From a checkpoint of a small image captioner.
Model: encoder widths [24, 32, 48, 80], decoder width 128.
Training: adamw at rate 0.0021, 9600 steps, batches of 384.
Rows from block 8 of the image encoder, named by matrix and row number. Rows with one number belong to one channel. Each number is 500 + 50 x the weight over its row's rms, rounded and kept within 0 to 999. All counts start at 0. Numbers have three digits each. After the name is the row's rms in percent of the matrix's.
# convs0: expand pointwise conv (encoder.blocks.8.convs.0.weight, 96x32x1x1), inputs 0-31
# convs1: depthwise 5x5 conv, stride 2 (encoder.blocks.8.convs.1.weight, 96x1x5x5), a 5x5 kernel
# convs2: project pointwise conv (encoder.blocks.8.convs.2.weight, 48x96x1x1, transposed), outputs 0-47
convs0.0 104:523445545433347580565503551558529427521477511501542529500497483485434479467496591520458450524497
convs1.0 111:490520544541517511529539530521517513495486502502479396388467489456399378465
convs2.0 097:574438496489490412569504517494512403593520491537450573488396441468531486480483530591473549503602567528551520488466453435550527470471572505536453
convs0.1 099:542541538559450538485464489474399452388522472483529489504462536486417474560490452583429533509410
convs1.1 098:493497446530508508467420531541486400439551576497434472581585489480518570535
convs2.1 078:501485492475511436509538493541482420588454378429498460457582463540463453557457503407509571485521588482512448518391509499449463548467428497524550
convs0.2 100:452580509433439479495521550509468578472532477486526503454509540484492489490693561532491461487533
convs1.2 101:493509551546507496543594593533503552602603556497527557563536491494520522509
convs2.2 093:475468419486471432473493416499562439435473543448577466537535499466499510416490457517451513395480484540471500529385544436513523450595501497505391
convs0.3 101:531427472351438430521437534511475453498498495578520552454517516596473528514518494524471434563479
convs1.3 111:506497460468497514480417421485509465388384466500462428417460500484467469488
convs2.3 104:507472512452540450520581481561454480440499478424489625625436478451601533499561537468481550443519480600538530516503500543509466484461528502585532
convs0.4 096:402518469484528471503559420432591551518498548441399525509450510520543493528512430472506392517532
convs1.4 102:498506537540499492537594594537499552607607555501522561567534502498516516492
convs2.4 092:496560495542564474523502480507478421519449591479500429525421470428424534504511553631534452476499513562604492441512453517500516563509502565393506
convs0.5 102:574533445545428530441510503469514461487449462451438523451510586478517598505431441578549466554560
convs1.5 098:495512550560508493551592587541491550605601548476523553563531488493513519500
convs2.5 108:469516415429481466610525546518553424431470487480475557446547518484501490544530531523459452500558403578457474430587508521441483522492442528612539
convs0.6 102:528510513473549542588569456440475505465510432522512470472509494524450537493650615502450488474559
convs1.6 096:508484469479489499489494496488497531567568528497553607620568500541575582548
convs2.6 095:546492550492578466486485479483599428463474492551521475462499475492450565494466492509536560477526511472529572515481621470488457539631460479533349
convs0.7 097:538517520537495534456425529469456362413500496443513463436474571441436485518506440494476565492421
convs1.7 095:495518562560501493543600598532502545599597537493520572557510500511519510496
convs2.7 104:548494505498465467449508532551540455574520438461531469381568492489426438526463490410496547439500500490480391518447472486352441537450467506479490
convs0.8 092:474390491511458470441423424561457566446512604494471465578512524517490472512560487510533453419464
convs1.8 102:501548558560519509561599605551516530587596558513508535545528502506495505500
convs2.8 106:455461438404542496460463605462466541538449465489461555573556401447525484396464492448463493557491482479400451507475456514477470532484522612496516
convs0.9 096:557493489517545510500581486566457584373451452497501519568464555465533503442492477514578393483493
convs1.9 096:485527560560527501556603601557506554582585559499514524534516495482457469478
convs2.9 096:498537492456386513506507596471578502485528425536556565475580505462560547509455550570538528538412547480446454523500417455537535475469570487401494
convs0.10 104:578488588446482430428573478435555474489497486484464634482501568569500483507498448563491507533537
convs1.10 100:493495516523489478516559566521481534595591558489532593606536502514558564513
convs2.10 096:540559498543369498554442565473558420542452466488541526436535603497541510447576433487527465511470538522502524490549582428563528469540580536479528
convs0.11 106:504525468543438487547588613504515503464510580474487468502474518563548589462467549554410466494585
convs1.11 093:491491509501492489500552552510487535599594539498547604604547501519566561526
convs2.11 106:514521421539515366437511551463469583520515520570503532478480602500454468424500504483498491458632459469576430540495560474461490493468428487549529
convs0.12 100:444542506553465486543449469468499464479553527469475546526524633457515475563423456477608475592480
convs1.12 099:489498543539493491537583578533502559595598561505534576580541498506536536508
convs2.12 095:465400462542539468522500583469463467553569546534443547479491545518440555423433497456523463512461469480533438530513434661526444539448505561530485
convs0.13 096:505573532575572538502523435450470549503633438510526471461545550520529435446459493499524477442416
convs1.13 109:504499477476507505476434438478488446417416445481435416413438499475444434469
convs2.13 138:511566511590505477489406489431499534410426521542573520525495470416390432547469507554497435568507479391554464491429505527478484560513485499551506
convs0.14 106:439447488537504521349484542506513517474473442532517523481508580519507483500566636515440448541532
convs1.14 096:496489537540498492527578583524484558605600556497546575572547503508528533517
convs2.14 089:465514516495600524516423471438552513581442522425508530446484508470536596490570433494465548503532476431545475653502454587498562519461469485514488
convs0.15 102:512460494502432551606495576396501514507473500488459527527527559572558528511515474606570516587501
convs1.15 113:505497469476493499475429433479505458402395452503466411404447500482459454479
convs2.15 113:579461522459553505533496544533451495513607501530607569523550453455507485627489497509391505513480562378486431452475511479473501548530449502506458
convs0.16 096:501424477473560507436487444567474526479502509522466405569486525543417546523572415517505439401541
convs1.16 098:495499533520493496533578570522498556602600560501541583586548492505538539503
convs2.16 115:512523494495595501459459621498543590479435433542549502517532413420533465462486505545550555544523522554419491512522507432574472501501457609438518
convs0.17 104:558541516492490471520575413438479514429582424521489561552425530518466474525411458499453449544429
convs1.17 105:522509542456515472537563402477468564556396433491557562422450508514542481496
convs2.17 089:496498552516528505499560534479530470480537424488452471453505652445533531461523470508498464495385587525449631516579468466438445548476455492462524
convs0.18 095:393523532477556557488459490446531471456549505437454410395466480557520547562531431540474548507454
convs1.18 099:499502554555509500534596597533494551597603548489520559567536504492517522506
convs2.18 093:542467437510424562482446495531451461522472531591577529474599514500501534517462584526517472506631447407538429544516454519474499421551458493493434
convs0.19 093:476519452514583468481492508585539420407501529565504531432401483509494495570474495554620503481506
convs1.19 096:490515568562513499553606609559499544591589549494507535543511512497486490501
convs2.19 088:472511438568558538486522479513536546566495412560559499538471462555512507640473540574475496464417470499517454517407506437469476509400571448474545
convs0.20 104:489574557533546462488519393411478544434613450558486492491468473548535510592470481522482469484440
convs1.20 105:496507510434489494543518419449492577545420427492579560441433487536555451457
convs2.20 110:514473564511553462542466463587487551523526507542648528462514461564519531436470567553449409409588516493464610489524459496488504569506527513490484
convs0.21 097:423572472492509515485474433488461439476558477451515444501526445536472526501562525558438589442369
convs1.21 107:496495447468507504463433427463491435439439422494435440429424501473443441453
convs2.21 123:467597521575520535500457460405513466485561561504499523528480593500554417445442549574517503485448588534498416476534405530516503587491569528539502
convs0.22 100:492528518514472636555584498438494447489550545569460533482513531522396476512464474611470491538481
convs1.22 090:511500483497493509480539538495488495583597543489525600624549497509564581528
convs2.22 096:480499375524561592546535482510422524525407502464512432470433504613512527495501544530541557459469561524597493481529507469496437507525414567552528
convs0.23 097:526467479387562405461540484554527521412562569546474499455497460547580475548563528446452487489514
convs1.23 093:483538599581535509561603596556507546560572536495493499500496510481459457484
convs2.23 091:515582534471527427396541395463510530544427537581495557530472433482461520505521540546471444475519507503495515579615536416549537485561547480458449
convs0.24 097:505554482527503441462484442393515568502577405506468489502429496495604466510467417439532455500444
convs1.24 099:497491533528487489522579585524484529611616546497518576592541504491500516497
convs2.24 100:567455573433583474491545505492477458512562507494403554487484533489474495460506588556445455496581578591449537575539402467511503514554558425496493
convs0.25 103:372470537461549503581471524448542529512516459544392390495542521431506461487463494445478471488462
convs1.25 108:500494458449498503464421422470495448428412436495455435430439500477443442458
convs2.25 109:500403491480539422612489588551544507509464428515468495500543461520445470495567553439481509569495455480520537610439545524481469526486613523419469
convs0.26 100:421530532501545479544538439494501463437682467513541554498525570504512534432495544475502540475462
convs1.26 095:503491486484502495493501506495487527577571531500556613618569495529574580540
convs2.26 088:498526435468452449485545430580525474572520493550478490501481439504584563476580504483462435461490421545463533551618601454494527437432548435507484
convs0.27 097:454488459537577438532464548460534525464611516578503486555562454527448502472521472368504459461459
convs1.27 097:502492497505489494511558563507484542613610547487545593596550493511535539513
convs2.27 089:538513475514453441409495507392531510567515517498481518425472493526626450434419490451545438470558485517410473475555507484530493500441455401533573
convs0.28 104:485552558550487518557521408417505515432587443538494496552460544522439542581419526533461454476445
convs1.28 106:501500448500501508510397498547496539431456550527577455409537502588505409539
convs2.28 096:458489531540467445504556474525503516560484443551572432504515556507458541462473552573488494491483579421409563478475530548525457513499308516504533
convs0.29 106:511504535469490525483554670515557512450563481388512539559478506469523573486554501524541502472556
convs1.29 094:491483584577522504447549591582491432488558577504431429470500514503458465477
convs2.29 108:478558455460472511529531467473518588517553553467457380502404414530523507498450512449553414503496537488509583542451501382542508510527432426550536
convs0.30 096:415539501391499461483503468421508505492499378494503505542489541551385538433465551464485464558502
convs1.30 093:507500473477501500496497504492491514565573515496540608619568491532575593561
convs2.30 073:439415451517537519426521459456580428515443526529486483294492526444519462518485498533503484551476585540476535475574443525535489489526469475478502
convs0.31 100:553584445542641503592568463477513470413492453493483482468546500501525505498554559516426501555514
convs1.31 108:508471437441489474428433431453480434439435424478450439444437491476457461475
convs2.31 137:489428507523500532516523564506387496415546492467527523441521456538461542414506472576552453524457471514482490537478439519572618416383478492474559
convs0.32 107:439536532551520481447574585496603492498523448444387537569456513428513580529527492491538473485533
convs1.32 112:449490560565536510443401432498486562532449404487502541561542507482421465533
convs2.32 084:559532468484393506529504499510447557453550577477485471420459496400455552540447543555541391545546541463506545581540525451554475526556489479534592
convs0.33 103:474493467378483483505612482587527468498492435510466467463502470484499406429527519447390498469480
convs1.33 111:504497463461497510472429426472500455402401450505465422402455507495456453484
convs2.33 126:529458499546555552604463534552432498576585542525515545581467454473517485500378499460510469466504430485450469582541515543601544529474541528424518
convs0.34 099:517561448550482535505574443479517543360591495548460511488484451489493427564452484554434456491460
convs1.34 093:486516565552499473538603603525470527607610519494475531537490495488458472501
convs2.34 088:496504490488559525411582511467465504528465471504512596532492582476587529514519545422480467417371535477501568549541515428406435519549504524439492
convs0.35 098:535524500534476484524523502415373465463519444505605537484527604543473480517460507570556444439462
convs1.35 095:499488486483491493498565563501491531613604536491543611596533511509538536504
convs2.35 096:501481448476503446543500515441543466607547468444528451394449492597516498482418524426514569483523577610423522559490481427526490513446522505450530
convs0.36 097:461563546512530511468557452479469531413620457624454528548503471503428547548478497562488496516449
convs1.36 113:516472447462474505451413415467491430421430434507449421430458506501470466503
convs2.36 116:550528553492503476523386460624499443522593509480434403490564440528444528484529499523454554543604511514482389467465474557514507553498535488523483
convs0.37 101:439576561527562470465562441523550482465539552410499588517557531563446395487532467542487507487466
convs1.37 104:502513545542513495541598589548497563597599554509537565561533500501506502496
convs2.37 126:495470413482397501497483546570543515579430460478550541471453531571522595474552455485522392520421511511557452475503551490537491434486613538486539
convs0.38 100:463459440413418529536474415509559519461542508444422433482487589488544427521472517446450506427489
convs1.38 098:498505557556510495536598601545497536598607551494526551559529496496514512499
convs2.38 099:539475514433447527419503504515503511576607532579504468522520385520488503528622514513457529522423539488526480483478481429470475537479414550496377
convs0.39 099:530640479429508413545576560564481556485548503451478436453486530490426558499514471527501465449505
convs1.39 102:490507537537504498543596589539489558606602559501529558567537503494510517509
convs2.39 089:466568567488462464471469550510454459485472457541437428457481499470469402589546620470595490435507503493460535391516533502539470433450569491497458
convs0.40 100:454494539504513559510421422473463434432491419495512508569517494525489526456445542506478446496660
convs1.40 092:509494478480492510482494498486503524571562520494559613613563489534577588556
convs2.40 082:479476410527496435481480451526582474496610418476574506541550460529512448499537482517510540497456431441577577525532417450519526520614489518480591
convs0.41 100:530542513512535546507538487439432515411445488427562408503519516576561453507556442479505448485389
convs1.41 095:495509565563497480554604595543496546592597558505509546553525493497490486497
convs2.41 099:514508536451448508516489558533506451537535512521499402434544471452424520480469523457511590476543537488515546545523456444449506415576570486327464
convs0.42 099:517519513469478442618482477554400503465552485445426489431513422503447476475466432525569461448560
convs1.42 099:496516556553508494546613604539502547600598553497515540544518501491499497493
convs2.42 096:542532596391578511538410435446525442473515438583509508518492503529517614494489434490579483434536470487596460529479509464487478493454474524466579
convs0.43 103:474472506474556559503393468583535519461481450531570613524524529479539505511528377541449445493507
convs1.43 097:492517564556505499558606605545495549594592561489511544538517500499497494492
convs2.43 090:548561514533508449417501578497550545501461475398549386558493508539546492504477613493428501545493466493546554543546477515534589403423509530518487
convs0.44 102:506540460515448562480468538519395514461478569525554549386482516561414519555510423554469482554538
convs1.44 096:497504544541494488546582590540499547602609553499520574575528505497515521497
convs2.44 101:481572500503544551518537512433381524547511533346556448501509451585400475493506489508561459478513552472523514496416463419492422496538460526504513
convs0.45 100:487371484599530465446470473587466501478495468494434548413526498518489481506378457496507456517462
convs1.45 095:489525579573527498558610610556501541578586543499494512515500509491486473487
convs2.45 090:482508495556479448583568541445461606515507522578487521556541505523506570501520427497514522554524501536482547442495466495336549495493544423472602
convs0.46 103:534567473526572491584480442463556476489479448494527556436553486526450527481391594508428485581524
convs1.46 096:502489481478483486500524525491489534590585537500555612614558495524564565531
convs2.46 096:514531453483583538586524481536563504652478545529506412583472480456502444474460480409506495517510498530419455514533460477493413566523541563512432
convs0.47 102:538493464536519616522523627416502477486540497507420557517495478534490543480469511541610434462531
convs1.47 094:488504549547485484542594584524499548599598552492529572573537499497529530502
convs2.47 109:498505441443478473509561497403495543447399506601497494476464519552452436434552630553432568509475499494520556564419500507488440569496536499473529
convs0.48 096:470481586469520515576489559449569594460527488552412463469502531464519472416440435463462442563509
convs1.48 094:498486505499492491500555549499492543595600540493545601608554490511553563519
convs2.48 100:474526497517557614452498469467519484437567531549529487446483538549550466541440496578508587418481613549487469493613472445468579489499477476575478
convs0.49 101:461421526567525520488517483491516547459463434517575521512512616513444640484576546488463451492502
convs1.49 095:505477464467490491477488493480495517571571522492555609615573483529568574552
convs2.49 095:430580565500454440549519575485508514530455612404531506466578447495587565499470495549470565511468481471516458582454489468538557498468488436444420
convs0.50 099:513532503555399548518596417470483541427519445509534504535467565465428553474421511451451449554533
convs1.50 093:514491461484494513478487497484506524559570532495548604619569491533580590541
convs2.50 078:470530525515468506585591490416518448503525442443431593479524535429575523487510537485515487514417666516500533488516459539479530521513519602487452
convs0.51 094:418552537448505427444488461403477467451515545511419514479551479395479533517485468493403468503424
convs1.51 097:502499531533495491532581577520497553603600560500539580586541498500537533502
convs2.51 107:523516532481442377526493529550497502477430560509535564454450488473453498525423435417517451446481586385577511441525452483492577502533457550559531
convs0.52 100:481567496531510457480542447432473559383573446544487502502466485534522460608446447529454442477425
convs1.52 101:507456535612527505457559605560508474467549528482542428436442454497563510506
convs2.52 103:529516507498516480479581504415462430588476496546552533489470548430465450509479494444526530579361515563522529591529494461524499421515383475444503
convs0.53 105:509475519472452463670519433489440490484542466439472490447506474507405567460435461493534475459532
convs1.53 094:512486473471495498480494496487486517569569519502556610617565492534573584552
convs2.53 090:545535629385556543548470470416482435481503445607469503514516507511508620496461466467585488476518495479582449498494504480490455513415505516486557
convs0.54 103:483501589468536515481580601515540488487570487350509575555473524463517575491529523510552473496511
convs1.54 095:488524501486482482558592548458479551622600511484534573581545488503526524487
convs2.54 099:497559458449450540505479513481531591498559565485457433505416440533522522489458504455557421533547572491505594571461494372540508520536488426578542
convs0.55 108:516388465441488558557523558536463397560568520519495498504437584474509497507453510543429470448570
convs1.55 104:493485442447484501490526517510487522608632551498503597605508505504534528502
convs2.55 130:596583519554457472494486400548447484456509479576495490435551499474592532459533471405445538554460507575471546543445437451606500546485468481504481
convs0.56 104:598417474495480521468513556543570499558458524401473553511533519466559535496499499535553486525640
convs1.56 113:507509476482517499505436449498493475394402468489460397393455500473443458477
convs2.56 107:417474516484527503506562522452480488506455466481461604563517458576522452549463571508427540456608555507572525449430458471521518539554635487519473
convs0.57 105:482565561550498485504555401434500543403623446539468501537462492537489517584475469528453467501450
convs1.57 105:488519429553497486475421546556483452437549595487479409537587482512445524543
convs2.57 109:548457441481553488488586503446479411565445567534420518576577513459448447559484513517543564571442524476533440516493547485594547440514428454504546
convs0.58 106:495458504450536566603440417516548495477496442501594600528528537490490570484516417510421461502509
convs1.58 090:513487472473495502481490487482489531571565515501559613608559493542576586551
convs2.58 094:618534537529495470444544578480564490483480484428530379556498532546520510509455625474441479589488473493560542456559477490519524444432501545541449
convs0.59 095:420516472484476456495482473490517462423467593510498581530443538543534520399390504534523508507394
convs1.59 095:498497514509495493514559560514486545598601548491544596601550499512550556524
convs2.59 100:527617477478575500496596452508466392519507536479547463444443433473587493550463438552459528506471455438429561446469538586492447477498543529455516
convs0.60 101:442545524508525496484528426464460552387571462540478496514461487525476477641465432542468453490426
convs1.60 116:481547574529530497553506453511520510397359501515499428443535491519526558547
convs2.60 115:482512577520469445493514448517453462608479470571616491510459556509430558483431531555521520554445549508385527555496491505518507425540408549544540
convs0.61 095:490637499605690483489550475522486504513478482518480509463483511490444495519482476518481487476510
convs1.61 104:503483451454485497450432428452489427433432429487441431432435499478456451465
convs2.61 109:474531440410505522449540470440491521522524464567493461435594391431435462386462484465398477546473538463458542506495550470443569527465476543534486
convs0.62 093:448589501463342442485464516591489560482564497487519515468510521475476475501498401515560468490450
convs1.62 099:496517554551514500551614610552499547595597551500510531538516501496495490498
convs2.62 081:463439450467496531537539419463390519474531505538460420544523553466483450480453520416465370544513568529466506523473504579492508463411565555543442
convs0.63 097:503588499534715481513522533549464502512473441527517538433527507513479487508497478535479444511528
convs1.63 100:497512544540503499539595596539505545605608556498523561565526497495513513500
convs2.63 089:574498528563522465597500485555564446489517618493530478498424598560554491562511492466515504500494465518529471489523387485537388503558521415551468
convs0.64 099:471615477519508431381480599564502523469509484486478416507492555521455479522490529525522409461562
convs1.64 097:488528568567512496549617614549500532589593539498505525524513495496492490496
convs2.64 087:328486518560516509448436566531511493514538545444517588403466437444475497571546560490478547450512533529470466485484526492599491477524478508473582
convs0.65 099:480498441406513463406529433517462384528559479493472509431427540503477479533542430475430462443504
convs1.65 099:495506544545504495544596600535495540607607546499514560563527502500515523503
convs2.65 110:459500459455624509525553500638511609449507478541482464471431517472442486556496430472477543466485534591574532559560544493514580496471517496549483
convs0.66 106:491537508426489563499506483499499506507568530500395590451455530467451370553432518496414448512503
convs1.66 115:508492477459511515446413403469502425418415446500453464436419498485477470477
convs2.66 119:495513541495517392520447468428478484509537551540551467426443491445486460557389556532481508601485435536396470504494416453453484436531443432476495
convs0.67 105:592464507483399462581536545521558510477474426463554503460543510537479470459570520501450527592593
convs1.67 113:513497473474493500480443438470489448404408448489457406395447504486446462484
convs2.67 102:546409481581507563402489520470408456439470455486502582548499475509564536432508471413516477460516589507575487496478386554562479520457498453504480
convs0.68 098:506349497592542500531513421518477470503495452498449529428521513543438556486385511475484456522479
convs1.68 096:508490464473493503482500498483494532579568519499555612614563485531570583546
convs2.68 086:529513464570451460577587558501462543480526493590494488564571466538549504493510392529578507566513502560480519390516472465369508522524499437473505
convs0.69 097:414552505573508564489534482483444564542523435527516518567502416554393530419527453545513489460441
convs1.69 097:499491480491502495499541538498491537596596536490549608610555489524559561521
convs2.69 115:489348563461534490575519557495443443376470531465546473504478495535541496484538503448491465559461452594541602506471467552506502484510432494438545
convs0.70 103:451431496573400481366488521545498498497504485490471487467505555528491531489354533478505480551445
convs1.70 098:492496527524493497518560563521499557598600550500550588592559499512548551520
convs2.70 104:490453557521503541487596387469548537496502545503550461441453518442473593516548586398487565606573515442505539468512511473467553483511560559500524
convs0.71 100:469599517531585468466613499478530497364558435520480493532466527521461535566504521523436466502473
convs1.71 101:521500527462504495546571420465490587571414439494570558411452508517511455505
convs2.71 078:478483489598493494511502508533553540508433554489557548452450534417550511551527534494519465348468457410483619571505524439463437498518509444464467
convs0.72 102:437533497502444532430365470556460454427514446490479515543522462517554429485403491508518457539572
convs1.72 098:492531579569524494559609607554506543581588550505504522524510505495485493490
convs2.72 082:460442378518497484453521444525546498517630454470482526484551441489481462480559440506455491506475518483546597577528459576468503519633511524530563
convs0.73 098:423477522539425477517523413495488559372593494517463470570482544510486521554505475485475449412446
convs1.73 099:499508516473497494546566423480479583572414451489583570420444502538535453487
convs2.73 084:410490516460477460469516528457488586518524491559526495499592440400545549416504569526489431442443514441464554502527492494459548500443463626418471
convs0.74 099:526461626512450520565552611498563440470488569447470500533494491456525448454460518487439424537471
convs1.74 115:514510487498497507477443454478495446407387450499450407395447507485465468465
convs2.74 090:499453548406531424508595518505544463454491507471436594491450451505514425515563495563437356567559434542483515475553440457510481498507552496486476
convs0.75 096:464528571543485491510548440415516512420607442545480479551450494544468571582463484541456455455437
convs1.75 095:524509503470505514502579569479505471608615475517467586600470526496533531480
convs2.75 090:555449442516534519519547539436441524523504527529440522427492546436595465526458517510503459492439432469534552532520547378514531492531385528371492
convs0.76 100:558508430602473507463487500496437475411520451457474517501472548455525605537546382500505523533569
convs1.76 096:490525564563509492544608603559495539591594558500518538537523504508500496491
convs2.76 095:482624522479503411574658470445508483453535481444444574490523510464516460526469581492516515467492453467495465519479472471468493545539450577603475
convs0.77 105:515540444526497510528588546477591441476439352477445548419509505462506468544449458530503511503552
convs1.77 095:486508571563495485537603597530490544599602544492514548552530508493500515502
convs2.77 107:544520481485443501459408475453476427485476497427561499550515516407583468559490502525475497497618567543510526506490576571459475550500514460373575
convs0.78 099:473510532573521569562464498393595565475469442451433435515470473514548550468468475555567513496434
convs1.78 110:511484431436486496455418417449481443420412435492457446437465502482465469484
convs2.78 119:564516467581458468527520488447568490513498452484532524484456517570436462483570368447517431473454555483453499491496564468510518525382518526638494
convs0.79 097:492495563519486486453526447481512381455530488522527561529399502490407575529562527523584453459434
convs1.79 096:499491482488494493498524534500494538592592540495558610609562495527560560528
convs2.79 082:477452456534502510483539479536547546495490362549471502472470492470502532581421565570501454491446522491480462574343503528478577557429473488445531
convs0.80 091:600472445514662482539474506526566441484458472521464479460510493517470481532503549513421428505573
convs1.80 094:491537569566524485561604609556510546583583556494511527528515492492485487496
convs2.80 091:577503485503559509547448483503536532521485442544511499530493539432561411532518453453487478602551619517500546477512524587500421571607517505531405
convs0.81 099:512542481536553452423496539531451478454505460486547580438453429446483463551633535524546479470420
convs1.81 094:499532589581531494560609606556500537577576535523485502508489499488478489504
convs2.81 082:529409517530554458552516482505497522438452428463573554499397506493479558555422490464501502476453478480463557639425545526506536544483526397491433
convs0.82 099:468632516422396483554495535501508546482544473453557454531492562488420593483510469508519463455546
convs1.82 091:506495474478503494479498496482487527572566519495562607614569497537575583552
convs2.82 093:425465478512439455518474445509433455461542490506498407512529485469498356494479537471555431405489530536464493428401507477545512389479522534466431
convs0.83 104:480539489529505482444430488595532471484506487493508500517520551518467558499310401488491449501482
convs1.83 095:496495507511495493519562567521493543607609552498539591596556498516535536519
convs2.83 086:506530518567445502563459535479564550499507518532419487517574429506495479535529447518382465449511545576524499540468471501429490331522462518484581
convs0.84 101:479510529586454590570559502449481487431554515549496506531478507519388521589420460570452496484474
convs1.84 096:510482503464517493547533425495476581559430448469585589466426475542582504463
convs2.84 085:464543458575549534562522488498394541525458445467594460468505515589550534460492557502475474450535565452509545494466532476473423557533369588497542
convs0.85 097:478444490552476442432575542559462573511535487483455465379502576514440549501508576502521463511411
convs1.85 100:492499527520499490526582577524492550604611552493535577584547504509528533521
convs2.85 093:405501449477483454496515508513403506563467492472534539482467501480533522508576491512662558516517447501418525472499486493472611615483506441475428
convs0.86 096:428489504465556482521589459538509512441563538627514574466487508513451540547453548470509515430596
convs1.86 095:510493505496491496513570556499492549602601547512548593598555507509546551512
convs2.86 094:528556494562467393488496390363512509584510531511540558544412421555481488473574519524524493482501445523557516514480524415500456475422494512490439
convs0.87 098:569585579646500576487522482503502519483567558504573535435427472527499539451476496523463487469515
convs1.87 099:499491500501496502503535534497490528588591540487540614615555487522564567531
convs2.87 091:550534488512509452590480531493434505499632505506599516561486564542511504479528490508461581454500548398483372522506583470544563483510502574467488
convs0.88 091:406407524475331542508448428498470520470558459518528498517513541512433534475527476478472474446491
convs1.88 096:503486475480491501484494506488495521576575525493552612621563491533574576546
convs2.88 084:488459397450486548472485517453454564553465446479509504531566452395499454398487477477459459555545578492483547522516592590453528542487431587536500
convs0.89 097:505517448506506532417576473515429399483567544553602505428473477545459522455548426450448460497489
convs1.89 101:496501511511504498512566564515489539610610540496539592597548495518538546517
convs2.89 096:600477551560434579508530489477498491427534465443450528531499484402396524475555476554588474504553515533440544636587498493509470466495501491515477
convs0.90 103:497462497570578548507441424563569481481491487522567561527546533473541560514406383500486481500435
convs1.90 107:514489421455503497452422418477483450417431457491457429439442505468449439472
convs2.90 110:409510489430547585484454466493503457503501503524540574376467518485424517474570499515597500489537518438460522471469565499596518625550547467526512
convs0.91 091:455612525524564484542536472515515444504494378512548557419476505481393591524470506501462469506524
convs1.91 094:509489474475489501484516522483495519584589532499542612622559498521567569532
convs2.91 073:556414520634491508566465478509491428432491524498558510479412620542525526625514525489485438521510556469541567491472518525531493502483470414549495
convs0.92 101:493494516426535530554386458519469434442492453494517564533530444515519459477489445541497440492649
convs1.92 099:496510535529513490536594587537494554603611549500526569570533506507524520514
convs2.92 094:500462376488546420434503463505516457471560393488594469546459507533481461479494476496612530564512420478527581470524461506500538587587540502500511
convs0.93 103:501580488552515468461532530479506485483522478487493411502501537554393569481442624505461442456597
convs1.93 094:496482462481495490488493498488489524571574523492551618623559504534568575542
convs2.93 089:399530537526523523465445606535534519529552548522431583439456475473529470518633583461515552468506471467516491507490546553577395516501446537510540
convs0.94 101:515375486501561502583510455562507559500494464514517593399513540475485534513577460527456465509412
convs1.94 098:488503545542515487541597598539496548598599552495529564565534504504522522505
convs2.94 090:578551533468497478475517584478458497457446550529477504501521505571481650485391471523471523516480502585521519504472628559443467527480514490541401
convs0.95 109:559459497437410535558529552461547411492498506447494619502476590521497480481510593444472473533539
convs1.95 104:493471433455456491457462481451480454599593424474479544539455455448454470424
convs2.95 177:542568476522465604478603552515583479452497568516476555533599477559457481500506505455516497394567461506488553455445484557556567561470547520431522